Rows from block 6, named by matrix and row number. Rows with one number belong to one attention dimension. Each number is 128 + 24 x the weight over its row's rms, rounded and kept within 0 to 255. All counts start at 0.
# q: attention query (model.blocks.6.attn.q.weight, 320x320), inputs 192-255
# k: attention key (model.blocks.6.attn.k.weight, 320x320), inputs 192-255
q.195 [141 125 107 123 130 121  97 130 141 129 136 152 179 117 140  97 134 110 170 139 136 121 142 103 118  60 129 130 147 125  91 122 117 109 152 129 117  98 140  75 121  98 194 150 129 128 103 137 156 167 125 139 143 122 128 146  93 110 126 117  49 155 186 119]
q.196 [158 158 113  85 134 102 145 130 125 161 121 140 155 150 124 127 109 122  88 123 137 101 130 149 125 152 105 132  94 129 229  94 120 114 112 108 129 105 129 130 164 105 150 125  84 139 148 123 102 110 130  80 150  98 122 183 156 117 129 101 116 114 123 105]
q.197 [120 115  97 124 146 100 124 109 111 118 148 168  97 132 118 175  77 124 110 171 104 117 104 131 117 173 103 138  95  87 115  80 129 116 153  97 162 135 147 136 148 120 139 152 111  68 127 176 119 142 114 124 175 131 135 112 135 131  94 168 153 150 119 109]
q.198 [ 87 139 106  80 117 141 111 121 145 109 114 118 123  96 157 156  90 119 121 103 100 108 114 143  91 152 159 111 100 159 133 150 123  76 146 131 146 123 116  95 130 130 146  99 136 148  76 141  99 154 118 151  51 130 145 130 161 155 135 164 107 120 148 145]
q.199 [113 153 131 175 153 150 114 129 102 103 134 120 150 124 142  83 146 157 119 154 149 153 141 121 110 170 157 165 150 131 100 178 128 177 137 157 154 111 121 115 115 112 121 148 122 129 133 132 128 183 137 132 118  88 138 113 146 130 139 104 136 110  91 142]
q.200 [149 120 116 154 157 100 130  89 138 127 123 113 108 122  99 114  94 173 118 107  91 127 108 109 146 117 135 121  74 103 140 163 148 104 172 161 107  78 121 126 133 162 112 143 161 123 149 117  84  96  88 109 138 142 153 113 170 133 113 110 116 174  76 106]
q.201 [ 95 149 129 159 145 140 128 108 150 111 126  95 152 131 132 119  98 175 106 148 152 101 132 160 103 152 140 133 154 138 134 122 159 123 138 144 121 165 139 108  88 127 104 168 115 123 104 136  91 126 112 182 134  95 110 138 157 120 125 106 127 112 100 149]
q.202 [113 115 103 135 122 126  89 126  93 116 158 146 161 114 123 116 149 104  96 138 102 151  88 110 108  71 130 114 112 139 167 110 135 144 114  95 104 127 164 135 143  99 132 126 123 135 140  88 132  95  95 131 160 136  72 131 107 107 144 117 108 115 141 134]
q.203 [104 100 153 146  81  77 107 138 134 145 136 126  90 104 126 118 173 122 125 124 131 143 128 158 160 148 132 127  98 154 168 136 163 110 163  86 138 101 133 183  88 146 154 123 191 124 151 131 118 137 129 134 168  96 118 118 130  86 140 153 187 128 125 103]
q.204 [118 126 143 110 155 145 144 124 112 141 102 133 100  83 115 126 159 164 167 128 124 128 130 138 140 124 118 124 109 130 122 126  69 160 138 177  76  90 114 182 140 100 156 120 110 134 130 148 133 125 127 101  81 178 151 152 148 113 126 127  83 129 153 116]
q.205 [150 127 103  83 122  94 151 167 107 145 111  87 127 115 139 147 177 132 128 130 127 122 144 108 119 130 126 130 115 119 166 161 106 160 118 115 125 135 136 160 141 160 108 142 146 114 142 164 161  71 111 118 128 103 156 129 132 127 136 103 125 133 136 155]
q.206 [102 143 127  84 126 111 111 119 140  95 131 138 100 165 129 127 150  93 106 144 172 171 128 155 126 111  86 136 121  92 144 106 133 146  91 164 162 124 118 143 104 117 108 140 120 118 134 109 185 106 155 135 151 149 154  84 141 123 124 133 121 136 164 126]
q.207 [101  99 124 170  79 125 118 113 126 159 105 149 109 122 145 146 118 123 176 108 118 121 112 140 123 100 101 109  72 143  97 159 117 127  88 111 118 129 110 121 178 108 114 153 117  86 134 161 140 154 136 104 145 165 153 128 169 142 110 131 109 123 123 163]
q.208 [153 121 116 131  87 153 119 101  82 118 135 111  98 122 112 127 143 154 135  93 140 107 116 110 102 139 140 134 108 166 103 188 155 128 151 128 138 149 119  95 103  87 138 135 164 119 121 147 139 149 124 131 122 156 184 151 123  98 131 144 166  95 150  84]
q.209 [146 134 127 154 104 111 122 140 121 114 132 186 107 140 123 153 149  71  83 120 149 131  52 126 154 145 168 133 124 133 105 108 135  64 147 120 120  99  94 137  94 106  84  72 106 108 120 149 124 144  99 136  94 137 112 131 135 166  91 128 108 101 162 126]
q.210 [145 148 125 112  96 167 121  97 133 131 133 208 118 150 106 134 139 144  89 103  97  82 129 118 161 126 137 145 135 122 175 101 133 122 104 117 133 137 179 107  84 141 152 103 106 118 121 135 158  99 100 106  98 149 115 161 131 141 152 158 147 120 119 133]
q.211 [147  91 113 115 107 160 128 120 123 139 102  89 110 139 119 129 186  69 105 138 111 135 134 132 101 143 116 119  98 117 125  76  99 106 122  86 136 115  99 145 102 142 114  78 123 154 123 118 100  90 122 119 119 141 167 159 116  80 152 121 145 122 117 114]
q.212 [134 128 155 125  95 141 142 103 153  94 136 116 102 150 168 116 110 136 129 136  94 130 178 107 111 143 102 121 149 109 114 146 129 125  75 166 118 112 102 120 151 135 171 132 161 144  93  93 115 172 124 105 101 112 146  91  75 127 100 155 155 129 126  96]
q.213 [170 163 156 136 105 117 100 160  72 158 129 118 135 129 156 181 138 118 138 110 148 106 157 152 126 137 130 109 149 124 143 146 143 134  77 146 136 119 160 121 157 151 120 142  95 141 133 116  92 122  96 149 106 134 157 137 124 127  88 133 131 150 105 111]
q.214 [ 68 169 143 140 114 109 146  97  94 129 114  36 151 125 114 151 118 125 110 127 137 122 156 132 146 140 151 129 107 158 126 115 120 168  86 109 119 152 133 108 154 132 152 134 100 142  99 112  74 124 174 130 112 189  89 164  92 150 142 134 134 145 145 110]
q.215 [151 122 134 109 139 139 150 107  95 140 178 101 117 134 120  84 116 133 105 131 144 174 115 141 172 122 125 125 112 141 109 130 112 115 102  81 137 138 127 116 132 139 102 131 136 119  89 158  84 112 137 153 129  97  84 121 156 121 109 147 145 121 106 116]
q.216 [149 139  73  81 109 177 154 132 159 131 129 128 178  95  95 118 128 169  75 171 139 176 123 139 159 172 175 106 126 133 137 137 103 159 130 104 125 153 150 116 109 110 138 134 112 162 152 121 126 129 148 123 106 149 103 158 117 131 146  99 151 167 110 109]
q.217 [176 127 159 180 152 133 128 162  73 112 114 144 121 161  98 125  81 154 138 110 100 153 104 142 152 106 111 143 156 126 118 113 141  94 129 196 128 134 106 120 107 121 147  98 150 108 116 147 110 150 117 143 152 150 115 139 136 132 125 138 135 130 133  89]
q.218 [146 111 105 128  94  72 116 121 103 115  92 107 137  82 126 145 159 133 136 110 131 131 117 170 122 121 150 141 134 161 131 125 147 134  91 138 108 141 153 114 131 153 163 150  77 162 142 104 100 144 134 163  99 162 112 143 151 160 109  87 107 100 121 113]
q.219 [125 125 167 121 153 144 106 111 138 137 119 147 122  91 155  67 135 118 117 110  85 131 152 100 113 118 162 116 131 111 184 184 153 141 127 102 101 141 129 130 103 124 134 106 168 113  97 146 141 209 149 111  67 137 131  86 152 144 162 132 156 113 134 105]
q.220 [122 126 128 111 114 118 115 134  92 172 128  83 105 147 112 133 120 149  69 113 119 122 102 114 120 117  89 161 144 117  89 163 113 118 123 103 116 133 116 147 156 151 141 124 107 110  90  80 161 120 134 126 133 134 146 131 108 141 147 155 167 130 170 125]
q.221 [134 102 173 164  92 144 135 143  84 103 170 153 118 119 130  89 110 111 133 132 129 128 156  86 192 141 145 112 137 121  83 123 158 121 121 140 141 127 117 127 138 169 141 125 147 144 154 110 139 142  80  91 132 113 119 112 129 131 127 128 123 159 156 163]
q.222 [120 158 115 130 168 132 100  93 114 122 142 119 133 145  83 130 109 160 107 164 114 102 104 109 130 105 143 126 161 143 125 130 117 153 113 126 119 144 117 104  98 138  97 125  91 161 119 126 138 138 112 124 144 126 128 114 150 140  61 105 127 131 144 141]
q.223 [124 156 141 115 113 100 127 143 131 106 150 139 112 134 110 114 147 133 140 104 119 140 108 117 140 118  98 171 140 103 107 114 131  86 156  97 124 164 121 133 110 151 120 158 125 113  85 103 155 161 133 133 137 145 152  83 165 135 100  93 149 101 123 100]
q.224 [159 141 140 111 121 156 141 122 140 146 111 170 137 144 104  81 153 123 117 120 117 146 124 158 119 117 123 159 138 128  72 103 140  89 103 145 142 127 117 186 133 135 124 110 165 109 129 122 124 128 176 130  99 121 166 127  90 108 128 111 122 143 142 107]
q.225 [148 127 141 144 117 151 135 153 145 128 126 155  89 154 132 122 162 170 116 128 142 154 143 119 121 137 118 132 138 118 123 142 157 104 151 104  77 111 177 121 103 100 135 115 152  86 115 115 142 107 163 127 159 113 113 132 146 169 121 100 128  98  78 135]
q.226 [138 119 148 118 163  94 121 126 130 137 130 155 131 112 131 166 130 114 111 145 143 109 104 144  93 117 139 130  75  80 114 119 120 139 131 171 125 116 168  98 116 112 123 137 115 131 121 145 122 108 157 140 128 152 106 105  91 114 142 149 141 139 129 112]
q.227 [128 165 125 158 141  78 151 114 109 122 153 130 133 113 145 134 121 114 147 136 145  97 151 121 147 134 122 144 131 156 146 151 153 115 103 156 132 118 130 160 126 121 122 120 124 183 131 144 107  90 127 190 167 100 110 150 137 142  97  73 131 116 118  81]
q.228 [117 153 158 167 130 123 108 139 158 141 122  91 102  74 137 135 133 140 145 150 117  87  96 124 146 131 165 100 146  97 135 136 116 136 154 119 162 148 115 106 180 152 146 136 141  82 159 146 139 126 105 144 123 150 143 175 126 100 125 147 135 158 122 172]
q.229 [146  98 145 138 186 114 158 115  92  79 114  92 120 106 134  94 137  87 128 149 104 120 156 127 132 115 122 136  86  77 174 123 128 182 185 119  61 130 116  94 136 134 161 121 138 135 119 128 133 123 127 151 122 115 135 116  95 123  98 135 136 122  99 153]
q.230 [115  90  89 121 113  78 177 191 149 139 105 153 187 147 118 154 135 134 123  94 135  84 175  97 138 122 135 130 120 133 130 172 100 131 140 140 115 105 128  97 146 151 118 130  92 133 104 148 162 118  84 153 111 130  73 109 157 123 170 119 184 129 155 149]
q.231 [ 79 119 117 124  72 201 159  91 101 141 137  68 121 143 152 102 125 107 125  89 123 127 110 154 128 149 124 126 108 113 112  81 154 136 136 115 123 112 133 113 132 157 198  87 139 132 109 105 148 119 128 123 155 111 157 108 129 135 135 113 135 115 154 171]
q.232 [151 121 164 173 148 131 116 124 139 155  96 134 137 199 142 149 100 116 117 151 147 136 118 128 151 145 122 111 172 128  86 168 122 140 153 150 138 155  81 142 120 162 135  99  93 135 110 135 100 162 150 138 164 115 154 140 137 100  56 115 173 137 115 136]
q.233 [108 109 160 135 137  98 115 137 164 136 135 111 132  94 114 131 116 157 111 142  76 132 147  88 102 155 158 144 101 101 146 143 108 140 105 138 139  91 100 141 142 140 164 112 178 151 117 198 141  77 104 111 120 128 123 182 128 126 163 162 143 111 141 116]
q.234 [115  93  90 144 173 117 136 154 103 159 127 118  82  97 115 133  98 170 132 151 107  71 150 130 154 133 124 128  95 118 129 140 153 144 119 185  81 145 132 110 107 119  98 100  82 166 161 108 123 120 163  81 113 110 143 146 123 103 146 136 100 164 117 152]
q.235 [129 123 163 113 105 121 115  75 142 151 132 110 139 160 125  92 119 139 112 145 139 144 110 123 121 142 118 117 179 132 121 132 141 169 169 148 131 124 140 122 154 122 133 153  94 120 111 153 185 140 104 141  96 132 129 115 160 128 108 125 113 115 110 114]
q.236 [129  97 122 152 129 146 109 102 169 158 135  93 123 117 106 154 152  83 168 120 146 162 113 172 127 163 162 136 117 138 123 107  91 124 135 124 154 148 130  70 131 126 102 106 139 120 116 105 119  64 134 150 113 135 145 149 101 145 125 103 124 129 115 104]
q.237 [154 111 107 140 121 136 126 132 130 151 161 140  88 129 159 126 128 112  90 113 137 156 130 137 145 132  77  95  98 115 121 106 148 138 125 127 167 127 102 113 114 129 144 108 172 155 105 131 112  59 151 134 189 134 128 126 107  93 140  90 157 163 172 144]
q.238 [161 142 161 107 146 163 103 114 111  80 105 109 101 151 137 129 107 131  86  95 107  93  97 124 107 161 120 128 140  93 135 151 106 118  75 135 136 128 136 153 109 128 124 129 151 144 151 135 113 168 102 134 122 132 140 139  86 134  93 150 192 138 117 117]
q.239 [107 133 156 108 105 112 143 156 117 134 153 133 112 186 104 179 125 118 121 127 127  90 128 145 101  97 157 123 120 114 139 149 102  96 108 155  93  68 106 104 136 117 101 158 154 137 121 151 162 130 157 157 150 104 149 126 102 145 118 168 137 116 111 157]
q.240 [113 169 110 121 141 140 107 155  82  91 151 106 141 160 116 133 118 132 132 177 136 150 120 129 130 101 113  67  91 136 101 123 126 148 125 108  99 105 147 128 122 100 116 170 113 156 118 108 108  98 103  63  94 147 120 114 171 132 149 148 141 104 135 148]
q.241 [105 142 134 103 147 146 103 133 135 133 118 127 126 166 180 105 105 128 197 161  96 165 143 115 122 159 125 112 116 123 153  88 106 108 145 117 141 129 133 182 121 162 143 182 122 153 109 141  90 151  95 119 151 149 139 103 119 128 122 126 124 144 161 140]
q.242 [122 124 109 105 114 122 111 163 124 110 121 157 203 133 111 130 139 136 142 131 148 161 159 129 128 155 146 139 125 159  91 145 114 165 113 152 124 122 142 136 113 136 121 131  86 125  77 140 100 108  57 151 136 134 116 163 101 147 151 112 148 155 151 119]
q.243 [110 157 149 120 124 134 106 107 142 117 126 146 135 100 131 116 135 111  91 140 114 115 124 113 167 206 148 133 133 143 154 121 131 118 145  95 141  78 121 126 135 131 117 112 137 131 166  71 121 129 183 142 143 147 142 126 114 110 128 131 108 138 127  98]
q.244 [159 130 174  95 145 129 133 142 123 133 110 183 133 162 139 143 164 133 102 119 144 122 156 155 127 146 146 158 142 141 148 115 152 192  88 132  83 136 125 138 153 117 143 142  90 155 117 119 151 118 134 134  93 111 177 113 123 111 121 118 140 117 106 122]
q.245 [130 106 133 135  94 170 141 158 121 138 111  73 159 125 127 115 121 118 102 133  99 102 144  99  94 149 130 110 148 154 140  97 122 157 113 156 109 147 144 119 126 150 167  83  86 116 116  84  83 127 161 160 137 136 102 144 130 148 124 145 146 116 137 103]
q.246 [132 113  73 143 168 126 168 111  85 126 134 184 151  93 115 167  99 108 140 102 155 119 138 161 100 119 151 111 137 148 122 129 114  99 104 133  73 134 120 115 110 128 120 178 148 137  61 137 129  92 109 112 109 116 183 123 125 114 142 105 134  85 142 154]
q.247 [150 155  97  88  94 157 120 139 117 151  64 145 140 133 112 130 134  91 138 171  91 121  68 145 140 141  86 134 162 153 137  97 115  95 155  90 144  97 101 153 135 137  97 121  84 132 112 182  95 129 118 119 184 144 170  96 148 124 111 134  91 110 167 142]
k.195 [131 137 160  91  99 106 111 139  93 143 105 118 140 113 131 102 121 120 118 112 109 117  79 144  96 137 170 130 148 113 118 121 123 153 137 149 137  95 138 154 166 150 108 133 146 110  90 192 133 131 111 137  82 115 128 128 135 126 130 123 158 126  93 129]
k.196 [ 81 100 147 122 151 138  84 138 167 106 143 136 165 111 131 119 155 143 117 117 157 165 117 121  93 137 102 157 121 134 178 105 135 122 130 177 161 122 121 135 127 148 116 151 120 155 130 117 115 114  83 104 122 143  99 144  97  82 176 117 134 165 121 134]
k.197 [ 95 122 166  99 136 166 131 137 189  99 143 166 167 120  75 121 124 122 115 116 148 117 110 125 155 119 101 131 124 126 135  78 121 150 135 163 112 179 147 147 123 109 134 158 103 125 101 176 152 131 168 163 145 124 114 144 136 103 170  58 124  87 163 130]
k.198 [142 126 119 115 132 151 146 116 129 134  95  96 131 119 133 117 136 110 127 150 154 131 152 138 103 152 139 147 120 172 155 116 116 145 185 119 162 114  80 122 146 131 113 122  96 117 115 119 143 135  64 144 138 159 100 165 141 141 139 114 152 132 162 115]
k.199 [148 147 159 119 113 112 140 108 114 176 124  89 138 127  96  65 167 129 169 113  98 146 124 132 126 171 112 122 149 161 116 135 136 114 164 155 107 145 123 110 150 102 144 110 157 111 122 178 135 139 112 136 137 123 132 173 124 118  90 141 144 122 115 140]
k.200 [ 92 158 123 132 105 166 120 114 135 148 102 129  89 134 121 160 112 134 110 105 130 124 181 164 141 103 113 100 125 105 134 143 151  89  98 108 118 156 143 116 111 151 149 183 139 170  82 130  95 152 143 134 137 112 144 132 179 116 153 167 136 192 132  90]
k.201 [124  84 129 139 130 142 144 119 149 128 163 131 168 134 160 146 117 140  72 127 166 111 129 118 140 136 102 173 153 120 127 141 139 125 101 166 114 100 119 125 100  90  94  81 101  78  87 133 173 124 131 118  92 110 122 166  91 126 116 106 166 109 114 153]
k.202 [124 157  98 113 169 147 127 155 166  99 124 125 101 199  96 151  49 145  92 105 112  96 115 113 107 116 142 129  98 105 129 168 113 149  95 118 130 145  96 131 155 100  94 135 132 121  98 161 153 125 118 157 144 109 107  87 117 160 143  85 136 133 164 121]
k.203 [139 133 145 125 141  99 107 114 141 138 161 137 123 129 146 128 114 151 130 105  96 148 104 144 126 137 159 116 113 157 130 151 123 112 153 131 116 106 144 101 115 129 107 133 135 171 139 101 107 140 142 132 107 154 157 108 103 173 122 130 124  90  92 121]
k.204 [119 149 146 150  98 105 123 108 146 154  99  96 119 146 125 121 124 135 153  82 100 137 124 135 124 116  95 136 131 112 120 124 136 124 126  79 153 122 133 117 135  97 135 150 108 119 120 132 139 153  97 133 141 116  83 128 113 145 141  88 114 140  69  88]
k.205 [145 103 151 136 152 149 144  96 140 138 136  92 111 124 109 137 103 108  84 179 163 115 171 128 121 154 155 118 132  95  91 148 142 118 108 126  89 139 107 147 118 163 127 124 145 157 159 104 128  80 116 128 154 131 128 149 118 119 130 145 150 106  95 120]
k.206 [139 124  90 120 115 117 117 109 194 107 175 165 133 122 120 154  99  98  98 174  97 125  95 112 163 138  97 102 127 106 166  91 160 151 131  90 122 146 137 124 112 132 162  92  96  91 129  63 132 106 154 122 113 115  89 116  82 129 153 144 184  89 123 109]
k.207 [135 152 112 139 104 124 138  98 133 108 176 119 138 139 138 152 114 135  87 134 134  89 154 131 140 140 133 100 154  78 112 108 146  90 115 156 104 118 116 107 122 127 158 137 144  98 127 105  99 151 159 123 104 120 132 104 111 132 101 158 127 159  96 128]
k.208 [162  69 133 138 127  73 178 125 128 125 120  99 100 103 128 129 135 144 176 119 124 121 124 145 157 136 152 160 130 152 119 151 162 121 160 101 162  57 128 123 113 147 133 116 106 124 131 159 108 116 100 131 179 145 157  87 107 121 124 157 114 106 114 136]
k.209 [135 111  99 124 110 114 127 148 165  88 140 165 109 112  97 110 110 157 146 157 154 117 140  98  91 106 161 131 126 119 122 121 149 121 185 130 126  96 124 141 144 139 124 109 125 141 134 103  94 101 121 149 159 101 115 133 137 143 140  91 151 105 125 124]
k.210 [119 106 111  97 136 100 142 161 128  94 127 147 135  99 143 114 139 100 126 166 133 160 172 127 110 135 119 117  98 124 124 102 125  85 136 120 135 122 130  99 160 121 142 129  83 124 168  86  95 143 134 108 167 151 157 114 138 102 123 148 106 145 131 152]
k.211 [129 136 121 135 138 122 121 128 136 146 103 119 101 127 179 128 125 121 132 140 133 145 138 163 108  90  88 136 102 124 120  96 129 114 130 116 106 187 110 121 176 132 127 168 161 143 119  91 161 127 140 107 118 160 150 166 132  96 166 175 101 146 153 144]
k.212 [113  96 156 156  75 120 137 139 105 117 112 107 108 129 165 129 138 132 106 149 144 131 188 126 125  87 101 139 128  99 129  79 147 107 143 132 118 152 174 118 121 165  94 143 149 146 140 133 120 157  87 133 171  91 115  98 141 152  99 143 119 147 120 151]
k.213 [ 95 158 153 154 134  94 135 134  90 118 113 109 164 136 128 133 153 129 182 109 182 145 149 137 152 152 153  95 166 142 153 173 131  97 142 117 133 125 126 152 153 113 129 119 154 151 118 164  92 106 121 116 114 106  97 111 151 172 118  94 116 127 136 158]
k.214 [120 155 146 129 119 107 117 163 124 126 133  89  78 158 112 137 120 138 150  98 101 112 101 125 133 126 139 119 115 121 104 129  71 144  90 153 130 137  80 139 148 144 139 139 150 133 119 112 119 117 194 143 104 144 129 109 132 145 137 142 136 132 154  96]
k.215 [122  69 116  87 114 136 122 166  97 128 117  93  77 158 145 124 142 171 121 115  93  95 158 116 117 135 180 109 118 141 127 156 155 112  91 138 107 176 133 136 118 133 163 141 145 131 136 119 122 157 169 117 109 153 131 113  66 168 159 152 142 133 161 135]
k.216 [121 107 108 187 143 112  95 132 137 139 150 107 104 142 117 133 114 121 109 156 134 136 170 144 115 135 135 172 136 149 114 153 175 178 109 146 141 101 128 158 136 155 161 142 117 126 115 121  95  79 146 129 113 138 144  74 144 104 122 161  84 129 123 166]
k.217 [122 108 178 150 103 123 105 143 102 114 121 143 117 139 122  97 110  95 172  66  86 102 116 116 126 133 132 153  90  92 117 139 150  99 128  95 147 145 113 109 108 131 153 137 121 136 158 130 137 152 111 129 133 123 131 158 167 148 128 110 154 154  99 112]
k.218 [115 132 103  98 139 124  90 133  79 140  97  98 143 108 118 123 116 155 140  68 141 125 138 135 102  91 152 140  91 125 101 147 111 142 109 140  82  90  83 154 138 153 120 168 186 150  93 127 129 126 171 139 154 152 118 123  89 124 130  96 110 111 113 115]
k.219 [131 140 141 157 136 141 161  91 156 190 142 132 178 100 138 119 134 105 138 131 127 142 111 121 130 126 143 101 103 164 142 133 100 145 132 152 107 142 123  96 115 156  87 117 138 134 118  91 122 175 146 132 139 136 128 154 120 141 111 113 128 120 113 133]
k.220 [145 100 118 157 149 174 174 138 136 107 112 119 137 149 116 102  82 125 136 117 108 123 119 120 151 127 143 140 150 137 118 110 104 130 170 129 133 116 145 120 138 142 138 129  63 134  48  86 126 110 108  94 191 149 119 114 147 125 126  83 151 145 134 144]
k.221 [117 105 141 161 113 144 148 131 138 118 163 172 127 137 158 144 124 155 136 131 128 122 115 153 103 140 138 127 115 150 140 122 148 120 118 128 119 172 136 136 135 135 141 144 151 161  98 158 128 126 130 200 127 121 114 155 163 143 123 167 108 139 125 135]
k.222 [108 113 110  99  89  74  89 124 161 117 131 122 144 157 100 151 161 118 149 181 103 117 110 131 159 163 109 131 130 115 143 125 154 125 121 126  84 128 119 115  88 158 158 120 147 120 103 126 154 120 159 124  75  69 147  94 141 117 134 107 135 123 156 110]
k.223 [159 139 156 105 139 111 111 128 162 124 121 107  93 140 130 167 113 162 118 116 131 170 100 174 102 117 122 138  93 135 106  93 136 131 123 144  81 149 127 118 140 106 132 156 121 149 136 173 132 151 158  90 148 150 134 142 136 100 117  95 136  89 136  75]
k.224 [122 130 120  99 107 122 120 176  89 135 142  84 126 166  92  92 112 157 152 113 111 144 100 101 124 142 124 119 135 130 125 133 102  98 147 120 140 111 139 152 144 144 135 141 143 148 133 161 128 156 124 136 135 133 125 149 151 112  98 110 143 138 138 143]
k.225 [159 126  82 147  78 144 120 126  99 122  87  92  94  83 119 127 127 136 153 127 130 168 117 126 113 129 171 111 194  94  93 151 143 151 127 137 138 102 141 139 124 143 166 137 110 124 122 132 166 108 140 146 129 118 103 175 143 126 116 107 133 130 133 147]
k.226 [112 111 147 148  96 121 138 149 138 130 119 117 122 138 169 146 106  72 129 108 129 124 151 109 102 130 133 118 107 142 123 103 157 122 160 131  91 131 122 168 133 125 158 128 141 158 169 100 126 155 137 128 139 150 162 102 138  91 133 110 172 148 136 137]
k.227 [106  94  77 137 119 140 181  84 110 137 176 101 101 112 130  90 154 114 142 112 119 101 149 160 137 109 121  95 108 139 126 130 125 126 106 172 141 131 122 128 114 147 152 128 145 115 135 165 112 126 112 101 161 103 120 105  97 137 143 101 102 138 107 133]
k.228 [110 182 118 122 118 153 145 120 140 110 110 150 154 100 124 149 138 135 122 148 150 112 134 120 156 136  83 130 154 141 112 136 114 147  87 152  69 105 103 129 118 177 133 156  92 139 175  95 128  63 140  91 101 138 143 121 132 133 171 135 155 115 164 111]
k.229 [130 175 119 106 163 164 134 122 114 133 129 149 138 100 116 156 129  75 103 150 116 123 118 153 167 112 142 148 117 108 103  87 107 184  95 176 139 137  81 134 119  85 111 111 130 123  91 107 142 119 124  98 104 122 143 135 165 115 149 134 151 102 125  83]
k.230 [156 111 158 107 123  96 135 152 158 147 147 106 141 106 123 113  95  89 120 152 114 109 106 138 126 128 142 114 117  87  82 109 128 117 124 104 126  91 105 143  78 128  83 135 146 110  97 112 131 137 101  79 146 136 109 127 139 125  89 121 159 134 159 102]
k.231 [165 165 107 143 153  85 139 126  64 105 108 129 140 124 162 114 120 167 173 112 115 143 101  97 113 156 127 135 140 156 114 138 117 127  90 150 125  91 122  94 131 119 126 145 150  60 120 151 140 127 143 113 112 111 167 133 112 127 109 110 136 120 129 111]
k.232 [111 110 145 146 121 120  99  92 145 115 114 145 172  90  97 149 130 124 107 129 124 124 105 127  81 133  71 168 116 144 146 166 133  95 123 151 138 138  87 160 121 167 144 130 112 111 100 133 194  97  86 117 141  98  90 103 170 104 110 116 138 133 141 145]
k.233 [143 120 121 116  95 135 134 138 189 135 153 112  97 147  87 129 169 122  73 112 122 156 115 142 146 176 134 112 136 197 110 169 140 111 149 147  90 121 122 121 144 161 124 136 142 160 145 151 135 125 118 127 123 140 112  92 146 138 147 126 114 122 145 171]
k.234 [143 105  92 119 180 123 118 148 104 116 129 143 119 170 123 129 146 107 125 135 128  79 128 122 116 137 137 123 125 103 121 133 177 151 157 148 130 106 160 126 152 133 130 104 133 133 130 129  83 110  99 103 155 119 128 116 117 136 109 119 123 154 103  90]
k.235 [138 108 151 123 169  98 100 117 170 116 131  99 133  84 113 107 138 108 171 143 115 140 126 155 133 133 118 114 155 135 126 175 123 114 152 128 127 119 137 121 110 121 118 134  63 143 107 122 189 107  97 171  78  99 130 141 108 103 153 136 150 132  93 154]
k.236 [139  77 125  99 159 129 100 127 141 117 115 108 127  89  90 112 128 114 113 168 146 171 170  98 104 138  98 118 121 115 117 134 128  96 163 142 106 139 156 146 109 149 139  79 155 171 103 101 103 147 136 101 100 103 129 115  89 135  88 149 151 108 162 128]
k.237 [137 129 139 125 129  66  97 161  91  96  91 118 103 139 141  82 139 161 157 133 143 117 129 164  68 183 135 135 174  90 113 149  92 137 117 177 129 103  75 110  91 134 120 132 139 108 139 145 134  91 156 136 134 108 111 146 139 141 107 120 131 108 111 132]
k.238 [123 161 113 190 125 142 131 112 149 113 122 135 137 160 115 149 129 143 124  74 157 135  93 120 118 110  99 110 174 108 132 136 161 141 120 140 138 140 160 129 131 100 133 102 152 128 140 147 169 120  85 154 157 132 113 120 141  99 116 111 140 137 137 131]
k.239 [164 104 116 128 112 193 114 149 168 160  95 112 161 107  92  98 112 157 132 122 113 146 115 166 112  78 103 137 145 119  99 124 136 127 130 152 130 112 135 168 111 133 146 101 143 111 116 120  70 129 133 123 138 147 123 138 155 113 132 148 129 146 131 139]
k.240 [116 150 113 137  66 168 162 153 104 152 146 163  88 166 133  91 146 110 124 106 103 122 154  73 140 105 143 106  89  79 128 129 132  99 111 159 115 130 101 144 140  96  86 138 120 131 159 111 175 107 157 140 148 107 169 149 112 175 120 131 146  85 149 154]
k.241 [137 139 111 128 170 102 106 155 144 126 133 108 137 124 144 115 118 162 114 131 111 122  90 123 133 152 102 152 132 179 138 129 120 148  98 130 178 196 114 117 165 145 159 146 113 167 101 175 148 161 143 140 101 130 136  77  98  86 126  83 104 137 111 156]
k.242 [116 134 119 101 137 134  72 109 104 166 169  90 104 128 125 180 160 117 113 131 137 184 121 125 160  91 126 121 113 144 167 137 114 136 145 147 127 121 151 130 135 146 127 135 106 172 138 123  88 119 129 111 149 136 126 120 139 156  86 110  62 141 123 115]
k.243 [141 101 130 152  60 176 120 134 143 160 122 100  88 108 152 132 145 116 149 130 153  95  83 151 109 128 174 113 102 135  92 170 136 112 113 133 123 162 157  71 127 127 125 122 113 137 142 138 126 110 138 129 116 146 121 134  89 118 170 127  88 107  95 162]
k.244 [106 150 118 132 137 135 135 120  58 107 119 161  92 153 123 165 128 152  73 154 139 140 147 110 147 110 105 112 149  43 135 129 153 131 125 134 150 137 137 112 130  87  98 108 105  75 114 129 156 151 119 123 127 179 138 156 107 103 135 121 147 146 140 135]
k.245 [117 105 114 137 168 114 112 130 158 157 142 144 127 108 104 188 131 148 137 133 149 114 136 151 163 118 117 135 176 156 178 142 131 163 105 108  94  99  90 115 120 108 126 121  96 116 155 107 141 155 134 147  92  97 119 144 153 111 125 105 108 110  96  60]
k.246 [142  96 114  75  88 160 125 135 167 128 125 112  97 146 114  98 121 109  71 120 143  91 133 105 139 165 156 150 101 114 104 146 125 126 100 122 113 104 162 131 149 132 119 130 166 111 141 116 113 153 124 137 143  84 124  82 101 124 125 142 112  85 112 173]
k.247 [107 139 118 102  72 106 113 158 119 112  96 135 131 116  81 119 102  90 114 145 109  84 119 147 166  99 150  99 141 131 138 148 155 149 133 116 148 124 127 141 150 151 123 154 130 138 108 125  99 119 127 141 122 160 132 108 154  99 144  97 143 139 145 136]